Weights of a small contrastive image-text model.
Model: 32-pixel images, encoder arch efficientnet_v2, encoder norm batchnorm, encoder activation relu6, encoder depths [6, 6, 6], encoder widths [24, 40, 72], text encoder width 128, text encoder layers 7.
Data: trained on drawn human figures in many poses, 48750 training examples, 8.1 epochs.
Rows from block 6 of the image encoder, named by matrix and row number. Each number is 128 + 32 x the weight over its row's rms, rounded and kept within 0 to 255. All counts start at 0. Numbers have three digits each. After the name is the row's rms in percent of the matrix's.
# convs0: expand 5x5 conv, stride 2 (encoder.blocks.6.convs.0.weight, 72x24x5x5), inputs 10-14, a 5x5 kernel for each
convs0.0 101:142134159114144172183206221182240183201229160151148117136128149130110063118139147147148155089038122087102040048090135112086104176147148120160205186173097090111095068176114142112084163157141123158147186153102210186145175176123133161166143179156147185132146087094171110138129104088120072092134105103092115126098094124126164151143107154152137163108139151086106098119143081092132
convs0.1 100:130138168198187132108160145153140130128127150147098128144152106101123174149147108144082092137103051104087110134077041086140088103105138116089062129121129110121141063133145105104131191153139100113141153133129088148115165164129130096118082076133100124057090137130168086072163117109071109108125131101095166135151129111142123141129099137115153117104103160120128060119117141113070
convs0.2 099:128127121139180129136174121186138149158146171163163119166122180142117093172105133158089107118093104114114150078138103070079147122098050132093123104126111090105098161081066071096135072045060118129050075085132094115060070153141079147107136121092112115061133093069086079120116138130097105139098123129154146123119135136142115133121147150124114098112134097055140068139154109123133
convs0.3 100:181113137136145128162151174104180149161168097165148169173172107187186142120121149146183141154122101159158118125111196169122146196161190133173201172111082151117078065070122121094108159158102063093087139133135155092119107149048065098127135146056075119111178118078089098149124117127186168148132132110137102090093105132109072078142150092117099082137136105129169178162155206193189
convs0.4 102:142144136116161129167134199178149132177156215158116134168138119132115138184121132126125092069078097110079104094098111122119144137118130159163124147138233192106140116135128143133156149128135125139124110146111108093083095095127203097116101119116158119112127101124148131103151126137095084165120105175082131175083082067168122092138072119140148100136112109097160131092167157140147
convs0.5 106:144107124062048105126082085073153090098120069062116123132109129094123138129141133138182184114114075129160111114138151167109145113128155140159129146144166088116117114126131077080043089075032087071150126146117111121168140161150155140211132181165158118154211146086126176175161153153141171171157159159149118130157138143102128128132121173162168146179146153115135109127118083094147
convs0.6 103:137165118144153187191156199162192159146197128135169188149156128180166161156112073137119103092123105121118123159153096099126121120123084122163157117087175133157114126177131140123141111115144100085150121113059142121122067110114122150132099083118175120090112140169125128095171139141074089177139144115109114095109145163144127131195184118109132136111158161125153162153109120096153
convs0.7 098:164185145128154193191132101104111137178162118122140145184136124111131170095132142121121107152149170177143115151163171174069112101067161064079080065135148148129129155103131161143166132134168081110110166095075090067093120070147181189144180183211208212187092152214142187142115104114152154143079152165109073127119133122131152113136130169159178158152154194229177115182169134135136
convs0.8 104:125131158117114138117155108101181137169128126141135140112125145165150117095100086100159176120104101114152165112132121162148122156158134187106140140137110144106182101180163135151116189186141131129146142131133131126168105069093140127101150155086126121092122151137097131105155147107090085102115111079117154137136101132145144171197135139176188190144107167179138126138092126090114
convs0.9 097:166174168170176160233186185141122141120134096128140100094102121125119095127055119168119148162131135213166112110178123195101119099050092101099109082051077096128113120138121143170126119152165162126148183183111095118142139100138089109142162140142166148171161170120185149063124135114140123121115073067089124132129106166124123135151154082161141142137113165122162118111143182097140
convs0.10 096:165161173131162130148190173123159114129130117194129127100151168176154130152089106117174144125087115130109047134128142135137085136144092087107145174156065122120062097114144093109103126112149108127114096152074105151158149144122167195143147121159126189176131154136161143134151116126105104123134146099075153121160151111155197162097123181134125116090162129152142093170136149090111
convs0.11 101:110125069150134168148128147179124101091110150161124099131185112104101113137121103136191098141120126155135160106096101116129107105084094111121115056113113199129172128177111189182159104173186151086111103187139154112105095107143161161190135139147150174127129126105143157157117126123161115125151137150153135138097092124093140131131137121169142117104107093116163122107101143117139
convs0.12 097:153154151122141180188171125175180183156175164197117123121148132156111118109149160172185121114128146183131093116125156125112149122089091115061104034105102148090051101171088101138153131175141114146165151159144164083129099138124152187163156182106146083128167151130124107148151135153077165137113089158104132146109148147125122117112127108152104115092097074111113118068099106097079
convs0.13 103:130156130139147133128137165159126130158139173146140132154177193199137148156092070046093120053048060064088084046081053098080170167099092102091115129128152163109100069128109123086107131139148147131140093079094125158180142121169090088143108064115120113137116162141158107134142099098098123114128107110091156164141125132071105148111082125120176134144143131112144111122115111143085
convs0.14 100:139130158118138168115124112134120100084076150097081119122122075141102130101169160095118159113117146132148116121098109149109102114093122090131113047129134130126125119137093148149127134172157219146147166130105165178205187203151062135112121076067060053121125100077096117114103065072120127136088114136141120085143106172089108128147179111027055127102083082106172130036040090135156
convs0.15 096:149153110137111161188145106143136172131112118118167118071111123144141153104122087158189159143166173227200116115112208198106065090133131108053087130123121141127156082169141103090104154147106050108138161064091046104061087073036145158128167158138157135165143179135151131128151091120127107111109070122096109076092110083136117128132120154127126168123133148176135126127165168132177
convs0.16 097:189162158172195195165143127114165174133122160175145158191153128186122119182079111122120091090112099097116133125110119102124123108094119144108074130118136133185149096126120104125187143127105134133137138103116135147096085106135137132150123121137158143135138106154137101204167151177190170167139162145113147104177150176156100122098139108193155135180174151123108171170172131135149
convs0.17 102:125115177127119195162148148125155162162207153119119144139157119130128120100182159112096141160155191158127118162139156065128065171148122104104105137115126119131134148088096154162134127155111153136136114137160107146090041102126176132145085097128152101128121151140150173144085125102171094123092099100135104097078137128106111119134141129137059119165191112110151129152133092099115
convs0.18 097:110075107114033114061086126104075063131106124124115117101115124117129121089131150126129134108153146144153097129103155148141115131139104151119120148109157143108145124035077111100092063068097087122082121074144121108112144170174135134154173163164215169163139161201164203167153185136149158125174144150115140106177138135089136094129101123133145122124140111101117154116136149130123
convs0.19 103:109146152158131140130162159148117169186161117159172158140180117126174199139152123147151137148108170150149159091089139141125110168138115113147151147169091098094069070142068085028090100069087069084160092073064115145123110063129142132101089075123110098123092125143122131084117081110151140127129183163141151135144144136109182122153153122173142109142096102143103128100139119127079
convs0.20 101:123098111146146159177213232128165186201240244116141157190150132117116062096115150149142140135097099112122155176149135118211153119115110108136099117093125135119132163114131111094126105138107145142102121102176134105114136098122143143152156122105143148156146135147111146163129081134121090154145123142101103127126081132107126139119168103130121115101115109147141201148137143108170
convs0.21 099:152157160116160181162199137190134150133184133158208129077162142151115082078136080091153140086132113117152125130079114129089118135095162122122078172148156110127128124138140167086096180187170104086143163121145105129129122069131147117080137119143137133090128191137105103137081098111158134146158115125128153159176148192150217193186162070151152146190110097116130121110124108084093
convs0.22 099:150169150180176200215212189245152195159221193154142203164154162146154126181136158153126172153131130144188116144161132117133146180185143106111129102176140205171161150152127134126116107119088086112173151088102049138121097059070115137127137115106107138123152125087154091137135118102059141085124075166114093107157091160148169184187148110166162163145133147173171183147128155199138
convs0.23 102:160137131185121111215163195108158188148196185136183207233153213153176223171087087064092120117133098100109132192144181110168221168206168186172198181232143143154117154114156112117103110100109104120144119104109112130112134122133100126106107118112094083106116122187143168082171187157120117196161161220139157128120122160150136126164144147123151167150134094154129146053140146098107
convs0.24 100:113126136153156118123124151163091118133146183145138168178181140157154136159102124123131127117119120082088085102107103109098092112140092081086097108147104134083114084144098085070126106125091094106106115131117126133166156133162153126127148168121097131141133168102099115100134146080077109119161118128116151145113138117150115151130094159107145116112133106112124101124140141121171
convs0.25 100:100129123109093091108121096119106089089105062071078134112099089091120108090138144128128104163156125184106160091155108082138166170136104164132154170100099131152141133125145142182113079107086120143124082131150160048088072141127120154112147131112192128159119142145166138114167179150176163178208176177111100081179077148134172097173135097125076131116179131117127119114132051096084
convs0.26 101:156159125135123143136162128131112127134119127133105123121124067102113123149088126119071145083150125124124138102081134138101107118139113105127069112114148169165139143149119091086123153120066052140133093094074135134094080076146147087116157114101125104102127116084138103128148102102136096171128150110132103099123147149120168168177140151205180155119083119165124106137165087106079
convs0.27 097:145118106176184152155179154119121102136178153114113120115168115123189139124144071088140128082152110090133126122111129089114138154115065085131163134128131123136108133087096129092123111091133170101071105088089122092045060068130130155148120164129129129107151075074109137152125093127151120089054114145168117115189195117108110153133147080097163093084124178157136187163147113136127
convs0.28 099:116182184150108169160191118124119110170112175130134122138106119108109096112121066092113110111099110108126141107126146104130150147158142102100159144116123159163113126152115139141109175110082127155099105061098112145074150132144092107145124049130133087077120138068113173136125145146098111133163159141186086122125161091134122177102105126109087178142180133087074130181119116160130
convs0.29 101:164195159179189168143147150161183131136173180153173125176110123106186145165138120136162150144099129139112090079073084117096132087128081124154117099126157167149108145128124140102117095108074083083084115089068081106148101113101138156096110096158144114105103148149172137099128117120126119120171142161117089164094154162109151190165182117184185168213085120125143191114129143141141
convs0.30 096:161154186155172175220193145179148185137146138131182157123165157202113141115126109087098059169152088158122160180109076135163157104170158113190138167176152113130148152162155156084126132085088125107097135071129120098105097093066096161062124129118167076128157168126127148126139159148148165165164170153147112105095162177145132144143183137109157131118128185110138149104123128085127
convs0.31 101:155210123158154177231194212187188154152170173126185134127140115135105174153108112120141071128179151127105160123104111123117085115108150116137128155128170161163145118122124099079099153096142094130163187167085125136130145146169123126150141117145088144119183123054090127150116096109132154106192175173186204157130150129181186182162190155163121193127093099107148185135102065158134
convs0.32 099:186154120138109208168199155157163166167169141202143188139130210129173127108181142148109097196164149125099118180133151106110167220101078088159126091101171136194125143144105112141116117094100092095136087091107165136065124151153105164152117111094172148140094092124093113139115125127151114090075116134104133119094122159135136116101146141179119128079186190134114071163132116126109
convs0.33 101:118123117091102123117150127126139194159132151149175195155172139134082121177064130138134086097114069063123139118078052128129130130079099137091146093194113093016088095081103085044011140079100108061126140091081127167145121136124129140143165168111165147142192169137142199150125153122120106102166119125152144125142127156130175152135177126136118143155158099115169178179120100151133
convs0.34 099:148154132156161148117091108125116151118108135149144123136143111143096121151131204119105111143180141112124106117094145087128153129111098153080112116170182189135141121101103078070136085100080085087136101042094119085002076099094132149147105127176141117116086148118159141097139122103133085127125114142151110103166098171160106155101137185180152110131168168114179122173140195119095
convs0.35 098:125153142173114153141202144153186158179172169180195190164196168131162173128146131152095128092085159142050108127102083071157179177158093150182159183141143125155137121120123147124115150084146185139121091116141127091083142134169121175148166115222195165151110102117167154106110166118159098152123152092092129137111093134107146130160169125173148141151135174141186178111090124134117
convs0.36 096:136160203175162139146123144114156143113099159129108142164099097132106094115102098150149100109144176115110112108145153115090131097106155120106102139156086102141116112109128114186163124153102150154124101139170124117133142143126113110139119132175204182153109215195161160123185201157147199157138146141167138118156123165162198112130090092128149137118122161071121173170144105126096
convs0.37 101:094117169085094112117137175095114084130107101121099101108091082115124105133133065137153125131123105137131160131148121166141125125165132163125183138128124060078140112117084113087037101126085088103088111067032087080063118080139150161123143140139111168102103127106083094151120144118129113144128115146165164144164101136189157167135091164195165153102144156150124111184083134135110
convs0.38 098:163151108187151180156128130099166152144155109181138119120136151182112101150159108164197191069164134158115114146154168120158143141098106149103106107125168132103113080077133106102106144114120096139043140166117131138116131137105114165194200187165118164173157158101137129092165162119147081127140143058143161101134128079129111114075091136121062088096150137137068139127133124088097
convs0.39 100:122180155161156137170164107152147129149098166164126106158147134075116145213101125129157174083104125180123090122072158115115110100125136097173080093122150081140069128169105041106118085086137055131078087071079137115121139130167121133114112117124144155114165173102146131131127183145136133113139114126094156124230188188193192189150202115114140140156179120126089157081069056067075
convs0.40 100:139118068112095125121089110131129168132113075119144134141184114120164128120155137106036069117128125098122187138132108117135120158132103147119136130145190191157141090131160122091083143161135172108114141128123113186129117098118146127115108121122147125148120144146113133145097122091113159113131142147129119140150141125129124141172156117115118181145119121093157158101117169185128
convs0.41 102:128119136136167150132144130129117148165138134100108120154144117118149119117151141153084104128165152135145120064153191152126146175182162110172156137132056135059113118106125131057070164075098097159104117108078082112091068070110159128150159128117128132143119152126105146136109142130190151150118151152160115171153127128134198145155175159128188186089154208152126141179143154130123
convs0.42 100:161128171164095153124140149151252205154159165131158136155118129124152132077172142113167104189144165096077181219171169117192172150133169124113125087093129055064079133075058102114069064080125145114110092119076094130106068092096159108128164136184160113119115118103143097074107112103094154110089101112120118134128130139111118143142173189117126095141128139143102150128147166133127
convs0.43 107:145134158094110165210148151144160157166173133170172171150184142147128156147185175123141134098097107127115171123152089106120141111128082149141108080128155128060141161143098152090120168189147117110163130146123125162155134133103131101160131109093095079094101077103090097116134109105084120134140123076174155156129123137174187124179126154177122100112131104119094107175156141088119
convs0.44 100:145103123110082091081073060108075104105096098081145115104098113091117062075119094078149127132121085147107136081063101099131082091124154115118109124104110129122143127108148151125132187135156160125198115169180120139144152157143132134115056125077126151146099074075134178124076121108118106105130096104107120070071088063080076076087080133085089104104134119101112138121093143106097
convs0.45 105:155172153119108112151148177162181130133164152163158115116138120119119146166143133178121144105134136122120116100125078074100086050146086102094123063095160151122130128142127160101111115119142113132111126123142154085123118155149161160149138146200174193159117142136153152151112114109124129111164160119090152164169153166182174179161172131155188153113153137143133155117153146127139
convs0.46 097:158143128144164201152168181138151177109129151196189175169193135127164164155156160126092108120129128132121099096125126134122144116164118102138142125126188199191164154188170193134196190109164105149124148110108131192104131122132175130080104144142139113119113139137126156175138161140171142168111158137126122115140111107154122158093148156129096130117178169130139165147140141124124
convs0.47 100:098175144143170169145200193157110127237168191142137139170206144139159180155111180152142137174112157118121172142159157162078114147118146095156081137137140132165149091138107106068033098072086060084129140103105097191121134148128163175134150177131101128198220124125143119157153095103147163116118134102156103151156193139144152196253167102146090129198132123115199157123098139094149
convs0.48 104:088069127112111140142144116098152145144140147101186198230199163178210224238125173101144107117119030087098115131088129099113130117149153143149107140121145179114169151143136142116091118090123086088091064102082108117045125160123149120106087104134125088127118129158087139158165163152130137168188159153154079063106122084099141090121127115177103130168185140161174161135163177212200
convs0.49 098:149149103176159145140084106114071155145079131079087142092116118099135145084098129152130116096092130136149095101138134137125113134094084120115147181125116097099122140138117071134103133093149087121144152102080105133165162108093109169164154147165151167109124176194163130114143107129134069149125153086143111108164087109127123171148138146175154117157141142134138160105126139140132
convs0.50 100:112138098083152166124152172184115156157181152111162160200140119162198166193072102134132199123132095203151070153097190158104127155199210157133170139149128104115143181098123115121135119127106158136130076118132096088116095080106130089112141169078065111134167118079072091133140123102086138135112130105129101068120114136122123127129174114138126162191165161129199138169142133175180
convs0.51 097:118145148142142157178111187089136113141144113129078158196167137115166119121112142128124127135134155164157150163142136174103100153141178055113077144175107102090115135111174154132118117166136134102113172158070108156106115074087148162176105132189193092183164210163151169089140132163139114104180144169157133121092163135145095088172131135190100157101120176176146192112149180130179
convs0.52 100:124136192126121131176134154160152183168180155142134106147171156106113176134180153171163115147177131168127110172158112144157116174137183106132143125147173144160136138145150165160146172170121161178164153143169108137118139130082147129101111136105109138087114145132080114111125151145160133146117107177138087129136071087081104095130119118082112113123102137122112141169168124098176
convs0.53 101:144173126138131168139132131115185176138095105175190164145175124174133126142098093132113144144097144116078103136182133124125152122136116097132152128130170103139100033192067097092075119119088132138134132076097060096148122109054180101123096071092171139102117124120132167192089133194176173112175135167186103130170169181099131110130109112134075098136130102140191196123153121126125
convs0.54 098:131176155133105116097115096133157115105113131157106119170148136085123116099115166088083118146093097045138092095071053119146150087094144134149172138098136110149146118086077104125157104124149110142113125105102179127105163140151144093084086149150104181104132134138129125179166119126126120166118117138110139158175113112148128161101146072123145107078125150174135138114110092143101
convs0.55 096:152126135164150125123125148116113146114120152118104137149115130124105154166115133150148098137144154128117129154159176123149176160148145122089151142123142102144132130157118163150138103121140140134091084110140116133126132099100138120121121132109151135169151159141199214197093170219220212151239226230212117097058143093118063108157153075063105111118133118110095119154102116168150
convs0.56 102:138156083111133128166141123150140140135139134111104130156123099098096149204079126137106145080148127108153114120107113104127124145128154124123107067126178223150189138160152138084170150123206133175181183149158149185175125122166105132113141139112104115124104125131110135116116142146148160118132170116158130117147150134116136145120147120131093131162060114118099111135117130115157
convs0.57 102:132160136156134141121173150123154131123209100128137140172095196148146135165151106104130075131093121130116096075098152113115111084110085086119115128067112164109156130086107069127122127102075119090085147073089128116115116192086137155144113144133135103161161123134093186153086087143127129108088068139142107181150187146159131128159228098159151160163159171127135150153120110138156
convs0.58 102:120125146128145105121150117145160162157114125145187158123123152150136157140115139121139114098075071138103103095072095071077102093107125127108136147109178148166171188116110109111177091089112119150120120109063155129119124081079093126094140064140115096136102118172124138086217129130096113148173168138218131096088073109101116119118116153127121139152105114160101125163124100137142
convs0.59 099:167103087098095087094107087076107159120110105152125137127119140137137145153101154144091130123142135124121161130143102123171143154127126148102117121154070074062059077098093089138060058133120143124111128115117126132139117122090139182196231195151191172200210155164205183161109146137174191132163140153181152104148127111119146108115191106132096078062070082118110145114082108136098
convs0.60 100:144137107112177135168153180142156157183153122121165171155140158113143148130104173126100138138121123152142131148129165186136158143137139137140162132161132162100136109133135173129156144165120093116141139098197086139137118171056086124134121157109085112119093106051089085158086066117067115145093045071086130110121092088145153105144107110123187103131142132179150103126113181166159
convs0.61 103:130127133184188133150166154215113153162141199114180156160173106114131157184128166126139122127112127110118125077098126118112138082110115114110169113162124101091127133101111143110156136148147172123178130165132100137141156106116160119150138136096103077147161145137106155138114132131144182109129150205119140120115097149118135125140171092074073138110090117134154153141110137147162
convs0.62 103:171178198147121197174173217173137173118160101116147126149135138146150133152141165189157131182167155215144119192139174136138172148175133130165160150104139100100053099127097096015091117072101096133088048070112090086062114090133107078134097181113139097092171128073103093069097100161093172109135088095123116181129158151155123150132133136117133139159132118132128133121124141128134
convs0.63 099:128123102103123097054055066096134079027107081086097126056123129098097089109112157124142146088132144141181120117119171130098093098137126155140141143143120167092164149144099120143162116089103163110163111056136123150127099178133191165160088082139167170164130161154193142149164183122217125150162167132142103119123157171116131092124089135153103174150154120135121116130135098101127
convs0.64 098:071137158130150122110162165196109137188144157136102190190211128176160182158158134114137124160186151135164098170182140141090148111153187082114154121157141141128087110184161137117129131181164174124148153155123138207183170118126168112124132181192120152125162108121121185093099092098101132071126071121074132091082101144123146162152124081101153112134078143146155160107124146089161
convs0.65 098:153169157181172147162161187116134160160131113132142123118167105146118149095074097110145116107138158142192136148083189194130172140153171157163112068108095114165151128098108140172132118137135158097119200161175148124165168132174127142113107105148175121128117179147052114094155087052099080192108096083103130189129102129138135145107154133165171118118122139173106074092135151150136
convs0.66 095:116129172147179141154162142133117141173144192180169154146143149196136172135119115049122100112136143128104157121146111117140132192128135100163154137115123103101118109098076073081097085124057065110096090066056081112114115090091090067062073112127121107075129143105079137057098138093111112114134113154141112177126142173163230215172170218212195183146194173181195144163180191149145
convs0.67 098:087133089103090140184137085079132154174135129153158129197162165155109145124160163136098137123134110117138072068127112155089119131085111140136134144162121169179150146123139149156128145151138134090174113115120099124077045072067160180192164114199168132184113112159070112091053065089114114121085114118137088114108106063143136093127140113133164159130131166163152168114126135179138
convs0.68 101:123110100149154129178136166162156153140147177138143153122147163128161165144159111158119175149132148153153131135152192122123139165111143126185121121110135138088119121165112129088105100138076104111120142150138121096108140150124138110139117168108144116122172153121091098153116103057090104142132092067066168137134174159113137181173154140099148125155145138166104129136135127106127
convs0.69 103:149139175163149115201148170166120138118182175133153130134145045086090126145130156139160128134125143120138077120091103123101123086053131105139028148191145120158134151145172144122127120143178207162108120170145129096063128117156082116147136154148121158182111136133143132123103136161105125083127108158162114169121151147116124137198171092150144193196142108134121165097121162092165
convs0.70 100:144193163185224191142167172165140198189170210146158123167153146135174109133181152120178161175133152162123152188137128142141129142105101125104131114140197116103084067161173144066083099149153087035163146155120065117094140097131115130111126118127099094105110132112091113093119083043069131127119064097108165188150142127122179176192164168168176205191147158154156146154121131154133
convs0.71 100:135152131098127111152156195166147163153144146148101150142147151155141172157105053035114077149165154147110168204190076161133186155170147124187154152158135092177183171143129134087194123134162147122180144120093113076131106098102113108118093116091128114121149130172206196176160229192174172193170174191159113129102051096132115141104172112135118162135101211163178129175176207169180